Rows from block 6, named by matrix and row number. Rows with one number belong to one attention dimension. Each number is 128 + 24 x the weight over its row's rms, rounded and kept within 0 to 255. All counts start at 0. Numbers have three digits each. After the name is the row's rms in percent of the matrix's.
# q: attention query, key and value (stacked) (model.blocks.6.attn.qkv.weight, 960x320, the q third), inputs 54-107
# k: attention query, key and value (stacked) (model.blocks.6.attn.qkv.weight, 960x320, the k third), inputs 54-107
q.85 107:127110158134120189098101105129130143135137119096101156103145111120131094161126090106156167117122125115125125126125154105124134158122140114082181145162102165125174
k.85 111:134135089165131152133131152112090124130065127100114155118120148133128165134134125141136109118146135178126158133157119118153100131131129148138097146131117124112152
q.86 109:120167130082108086133123085140112071161120148146102135104117127127164143137077139174138147154130133116113142123105163141146129142134121129116105103144140114145144
k.86 109:103132108155156165144109103080143148136138121124153083169140136103087142157156110082119139093125114162124163091150110109108151154130107160106143161145131093140135
q.87 116:170105160138140067152135148167169078107180125097118133150124158135159150152123104128126122145111118184173144144147113126093143120140109127130151182139151127107113
k.87 117:108126140099126157126137133143134140113089129121128137109151109157105132133148190157116095139123161079107148150125153067132144143129148155159070083096177139167182
q.88 103:154093134090161121131137103121106124133128107089180128119099121120114123130163094110108126099180097103129159090139093133142150067106138102105185111115070131111141
k.88 106:169118125128118171103125149097089111132123145156149087140096132131095113153098114162123144070098118127179119170096089119132107133134134141127071115099147103140084
q.89 108:106086199148141136137168121121106139131092131153153109080155178095152072157100112115134163121128125102116114157149129130132116142105124146148148113143114118089124
k.89 106:124143079078156097133145156129133145106117125137171144133161131130228186132104127150137114094116144163092125126119134126132127155116126139140113141086123176120156
q.90 101:136092107170130185127109155162141097105097143155142128122090106067135123097114167163126165124093204126119125137160143137102149100135162090106142163093094105110127
k.90 103:125149110110118109105126094139081114136170125101129151157155130132150131116124138161146120168149122108125153088133111155136129138150134155127119129132132127108170
q.91 107:155148152162099112127137134176131110156134103115099144142122115158139182133100125071133119123131134103144127135085136103092148169128117143122097100120113071153167
k.91 107:105118093137123105120113134072114154122134120111179087116176107137159082153154118153154145121135106200139127133088129129100124120128124113108132115162138175128121
q.92 098:125106103086132128158109091152119124105147121104111150171123116135136160114121136097099113144081147132157156105116154116157143175136113141121097160162097100141137
k.92 104:125130074173115153126087134144098125144102152131142118122148117153141112137120156140115147164153106140080139139125107101180122082131169088116125110169148113115123
q.93 103:134144124088177182102164098132138155108144139068125129146132134114148117103154117144120122117122178194148177113163100135140127156150143142103105140169098105135136
k.93 102:155157120117104141106129134077087091118063112108105119132159134114104122140203117145126082132069128147139150095138121132098147085117124142160126117068161131154151
q.94 106:152118133133103140110122142152110174143130131126100138139118096112149110104168121160129161134126126147129147096124131119131121113087171132143134134102107127159073
k.94 110:147135124127100135156184127134146107108103112113127146144148165168121102114118112152118116144167134143061132164123122156159172107122088132090114121163153143120135
q.95 100:155108108129157146119123164109161090130091124135135133141107181108087124161160106148133133130130163135139116071107140128133120119116125162112102109146107120163127
k.95 102:125103163167121136113132126127130138114171141161132151150130133130133123113108103130153126123124124117123126113173120172172142164097128121155093138092133123140110
q.96 096:195101136161131133136157129142117151161092138087145151169100164178136130154099147074137165129116129119177121107174125107137095090112134156150107115126119098166136
k.96 095:145112149114115127096106147105164164121144159087114137096136141137115117141111110178116141139088119123077096167140137150141135118143168148136128137137121115117145
q.97 113:143143181098101144122135151140163151085126113117095144150172177119075123087106131141123138116093106135150117148130141165140115158147151135130096126117128117158163
k.97 117:136105108135112130130141149115141177125165125158115099133175120099135140124129170097153125119127125132123136135143120104146110157145107124146115083109124128123120
q.98 115:122093137131127182168120133183098124104147122127149148144093150117135129116143088153152130143141134088101126144153126126125112142110124142108184133135160120136144
k.98 112:184068089105113098060131137128105145143109128159111115141176099163108152094143147104151125158089110153126125128129128134142167139115140134172075130169100129175132
q.99 101:149112134140149120128110084135116135135148085089151117137114081118115175132130119141167101106113130163148143107115157144177169126097130139116149108119124128136107
k.99 108:108124144164132137132128171125116125138119082106126141113135129107128147175127123106093101156141149158137113156095129107113118150111149139166119115124132132104080
q.100 105:162130125170138127111159148169125145120152163179092079138145164122146130131108145137148123127094107152121140152094152150099122104127135108125123134134086155168128
k.100 101:090090083104090134168146089110157134145102155149108145172144138156115160133161086126102109131175133109121158119138124163114173100106113125147116070129149108142105
q.101 092:080120099165118149117134112139137096181123151101068128133126189108124107113186108118117057163137135093151147118170153149092146137127132118167124143098098115130112
k.101 102:126138165135183123113118127160088143146158143128114136111121085138144134120026169144107111117132107114121147139110118118112104150150123099113141133113116101173153
q.102 108:109127128153132098121119164166093156126132110098113156117094077147165123139129137154126142151145129135173139144146125096132143173127106134121119097134126131157149
k.102 111:150137140106103131121130133128127129107137164100099121109110138135091160134124132097109096142109140153154144126119132143108093089150158151150144140133129107146096
q.103 105:145149160139134117133172105142120102100121141156118083140121136154124114161110110077070132130122130114136147126100104119082119127126130133101114146139123136147121
k.103 106:140108087127128156135113148142142106143108119133145117158102135135128134125123113153118136077139110107146133137172108108132146163114168120159125133111150161163211
q.104 106:096146149141135180131110084103138138125109127180161110151109134135092073125125151095171086115132118118139163141159152141111123152063142157080116116131195127171142
k.104 107:066095111066141123127167131130158116167147137128087126184098109119132144111128111158130161152121141140135114083096126101145153091152128115136138156115107134083103
q.105 094:110122098097089114112155143112129095101143129142150105143108112150102143115161158125119143124137140143151143123129098132112152133094122128109100104140177144097151
k.105 097:152120133161127126157103094150129100158154128092118148104129146150109113088102146098115129103150136073149107142077142130182114126129147132123157141137151120129118
q.106 112:128132164146130130127096161148108113128109144198127144097103102153138141135116103168125110146131104145121121119141089100145109120095138113109138120134132122129128
k.106 106:127100113136108120139199129085165102121150123115141112174142135103147108114157120096145116082119109177111138129129121125128122117107135161142117134150117104113131
q.107 093:194103080155117092116167151191114124106135113160144147097125120143125162172099131155160113169118094142120137110136125113090184169147142105109132139139142099137133
k.107 101:108104148140130092110157090130130130113112113119135113109092128131123117100160125154090112139088173149127153162101134118106117149079117126140140106128137166137141
q.108 102:156154106149107163085056117119153125128053147158127162143107109131159125146124117126083142133109182105141136134132135150077124100134128111121111134110126123123157
k.108 105:127113140142156115157127138139128129122193124132157127126112134122152112135169131117162105156123127169092148108146124182150155132122145152150126145143109142146138
q.109 106:123144122141150115121118137158126160132133155135144149130085111124147147151084139119177119116128135136183150130184177057102124146098115161110110078146101136173132
k.109 113:096146099117086125087131122145136122143146141108123127082120141113147160083118137093122150166139121192105103091076127119119103145098129135100099156162132118089074
q.110 106:114126117115124155102073110098129170121134113053163168111189083102149153124169134107152142132159147102162100149135118144150140112130147101126138172110150115109128
k.110 110:199101144216107090146134125103126149156089128143127118101156133177088120114107148107128139149114106167107138170121128129115127128116152127141110149138105100104129
q.111 110:133101132146159168146114082180148186134115149120087141182076124108137108143169111109104133119120109159069108122140104126163124140117112124152117108114148132129151
k.111 117:144113130116099183121121125099074125110144144109118113118107171153129093172107131134147139137151140109152110107144147151130076085112190118108092103181144073131149
q.112 102:137107136119152104087108141134139142133119131133113150145140155127136110159087155147098107128112132098113129120091126176150125153161103151059050142138129109139180
k.112 107:141130097090142079115145091142129160157114118210129121152145088134134098090145129133119129150096142140138124164112137162097103166088127109126122123127111176117102
q.113 098:136163146172144160095098135160133129171101115142127120140097127120131141132143085173134140140160119171110129085111143083127115144133136085121135113121139117127174
k.113 099:139137087132123070142162125104091119157139144111112123147103121103137148139099139088091158128097094132129158120212133147098108117105154159142123103121113126104111
q.114 104:159099197130125113149133095155122130105135151095093141134123107158065140132085144134081132106087144123137128146186199153128110136132117127150121119111117139102158
k.114 107:136145084109126146127152172099112109143149118121167095126120148132134140120166102130118120166147142167087150130097083108076124140109062101140104090104143161148077
q.115 109:151130139126107106131109134146101084138102123153112098110097132127125104137139127088169127168109117108100174127142100094153165185117131141158155117123111108111130
k.115 108:128086151121095152134136135127080139113152115124124133139094042127107185134084150130150154136108097092159110150116166147109116175139126114123098137111119138164112
q.116 113:115131077108149120117144104076152159085167115069101127093157141139124127106127129121135123115114119131085113128119110174101122152147119106116096128136090135133132
k.116 121:146116148115134114108146125149122093170062109180178101137151142124120086117124155154131144140091148129153069166148122117126096106150135120148131113089177109137141
q.117 108:147131106112088102079152131117125078142114133122126126156117130111139162114152143155131118148118112112147103128147127132127152143095109123132093108148185165131121
k.117 112:112126147128132174153127115170121110155130122131125116121065125129097144146089114148119098113123180129120141151076150113095128115146077101122162116148106090139147
q.118 112:181157105133120140131132102146126142137114118101189105124158131137132134114145113106121131123102159140143113107108111098152113138163138133121120129139108132147129
k.118 112:127109106116144122092135128118130181121074123137141158153091110117147135135112145128133132115127085106140159140163132155149133133134159124126101091142120066135145
q.119 107:123105166106087157054120155141090143188106116111126133103111135130146145082143099148112131161120131126143128107159128133162105116152123113129142144087118149130129
k.119 112:136126116141114083119152162108143153122142125157162125113155136136142134157091146098121084120123142141115117109149151154162158155136121109114112123124110127153099
q.120 110:111106138135107110132083162190131140076121137158135104156130130103116134170112119117122134148142166104127087109129112167135134187154142144143082114102143122144125
k.120 112:140108124128117089094156139156109134143125119149135115107091110158133091123126135150112113101128161129053145124154150107141109111127090152144093106128160175149121
q.121 110:141102123123111172139156081165115150118173110092166125120119109092118155130126137135130147098134145112142155127155084103116115131114174129087136165143135128105109
k.121 104:134109122171162124130122134139093177114105121103098148144158101125173090097140104143126126123117095137108124119125130119121160122107139112124108123100099125114154
q.122 101:181106138153114227152138146135160153096123120105114105136131121154084156142109111128171074132133152103108082109151080144146126108126114093080120106139163151139150
k.122 109:141093143142112059098124119075113091176110107174155134116143138100155143145114160152166128118148146143126145111164108131143161119095147124134149093136117135068098
q.123 098:120135132136100117109128134114137095138140140144143124114118114093155111145140108131144134128157077147126114133141142160130147137104145124100126109128129086099114
k.123 098:141120133069106123158110089143124135100115087142098131083107103140148138135139118107152096168101169120136131148116145150160115132163126120136099141064151125113134
q.124 107:135157160143139124122195121136123116132129140159113130116164145138125130119110133130125151118142111119093125124135155149140140113140151142082115112126108148097113
k.124 111:108121143127147146131121121122152098114101124134124141122126104111162119126111124143106125108121130131147122083115130109140125142152123136119137136094149174107121
q.125 097:161114124165146139095142099188136135096155136152150078129106155138143169140099181107173128116134151149119139116139158083093115145143111162145111143133128157185130
k.125 099:065140096108135171164114128138150158118067103094120150168127120140149150108121140128106073104132103159145146105142128158100151106149149165137149152165114112120099
q.126 102:091098150147088091122106119102141164156107101111117131143141135127131098129111148094130121110122119128151120099130106161116091145080097119147120141146091130138097
k.126 108:157095093139139139152098112132100144118146096154090105109132128119135087131104116133111106167193140080108129162141149113125103107153139122112106077056137120141137
q.127 105:094114112148106140134146132153139118135113134130133109164146139114118146084186125143102133115123135141106137108103186101141096143148132104155160123117146169093122
k.127 109:144104139104104095108157128101083164141146152187111131099166109192110115158074144116081157163148140148146120112123152139119144093133127156142102108117145108118105
q.128 104:083109192158148129124079123100146144161116116150128102186110179150130125079131145155096108160169130127122166167133131134098099137117150100168090131131159152117136
k.128 106:073085157154136144156119155142120180154132098068147121131106132099120122120138158102163119144107129100142119148147140103134082138079179076137141151118117153102157
q.129 096:101118132122095109124104169148121132124141134084123168168077129121109111125110129113152129125148132134183131140163072114160083146103130129105126163183133143143155
k.129 097:094153159136148166128163141133117119092146121194132131088088145151177186172087138133143132157111075188065134190164114130095149155127092113147109140141122094160122
q.130 101:152129158136107108184132137159155158158077117126146136103142101116130134136075159121116112146101159126092114108118102145142079156117106151114108121143148146136119
k.130 102:116142133101124139115126104132142133130163105179164138143142124128134109172150123126093103127103142147175115108095119150089107100121097147142098135107169060130086
q.131 088:184103133131128158120176149154085147109119138115160121128084146102113144149119131116095123118148111157113168155099153122119138117131156115113155141182082166158132
k.131 089:104123146121154158084163086128109137118140127157124162128135187116138097102085095144126135093115108122068142098166145120157162147113100145147097112083127115095127
q.132 101:148099164088126136131065159103118131100144114146155131104101152131143139121110139118093113158086134129129114119120172105162120081135178126116138105106124089121117
k.132 100:111120059157186162158140145127114137152107179055111136117113135114188120122122166041166127106125142139102142134096098105128151116131148121144128121148145135134109
q.133 089:167124159150137080123107179130148156132111133114114163104130104130127114128118131136117169128104120122122123110121114138132123083160135103100117112156135120151133
k.133 087:143140145085121091135161106117124105129124131153132078095048127157134123116117114098136123120148164139135102169160138089156174137153155132129127147111101119129175
q.134 089:153100104110104121138090138165110128127120124108144115119105122108095121121075113117141112147156141128133109081140075115152077112152160108131127109126101120100146
k.134 094:111102108131141175141118128135119148129106145148114131100137139124146106137149098127151121105094165135083124135139137147149147117146083110173125092159139108125105
q.135 092:119102100160106132127133151128139139131124160159166180136150130123137111165043140146090153130111130123086145142125101135119146111080107094132119135119080101127182
k.135 100:130139115136129162080106145108146099139113136120151141120151172079169174142145157127128118154100090143174109111127170108090149127115148099132119149153143113139158
q.136 101:102095138113111139145115114165182142159092162099086126130065133114125123134146118158103124080126109127167130117154115135071122108137145118127156135162116116122120
k.136 103:128141188093097152135164122124128171143139157155172121130133115122119110144105124121140161173101167109114136124168134154154116131125163114110150139140132123091121
q.137 099:139133128134187137110108160129168144082148132113095131128144144129075134137120152122172134170107157129121186148176111082092114159103119117161115123122132113101128
k.137 105:139124156134148081136146169102127119129151107138108139156087094109121135162126149127132121151142128119060133126084173146105111121081131099113134156152112143122089
q.138 097:091092151201133116098118178146116116115076103137141129154123116095124162145099146120102146118115138149077132154204128134111098128114114124132108101128145113177160
k.138 093:079149128140082095118140096111098132123170132164109123128100136144111177129096136119148142128141138110086124139168162116107157138101156120106130078073105143125131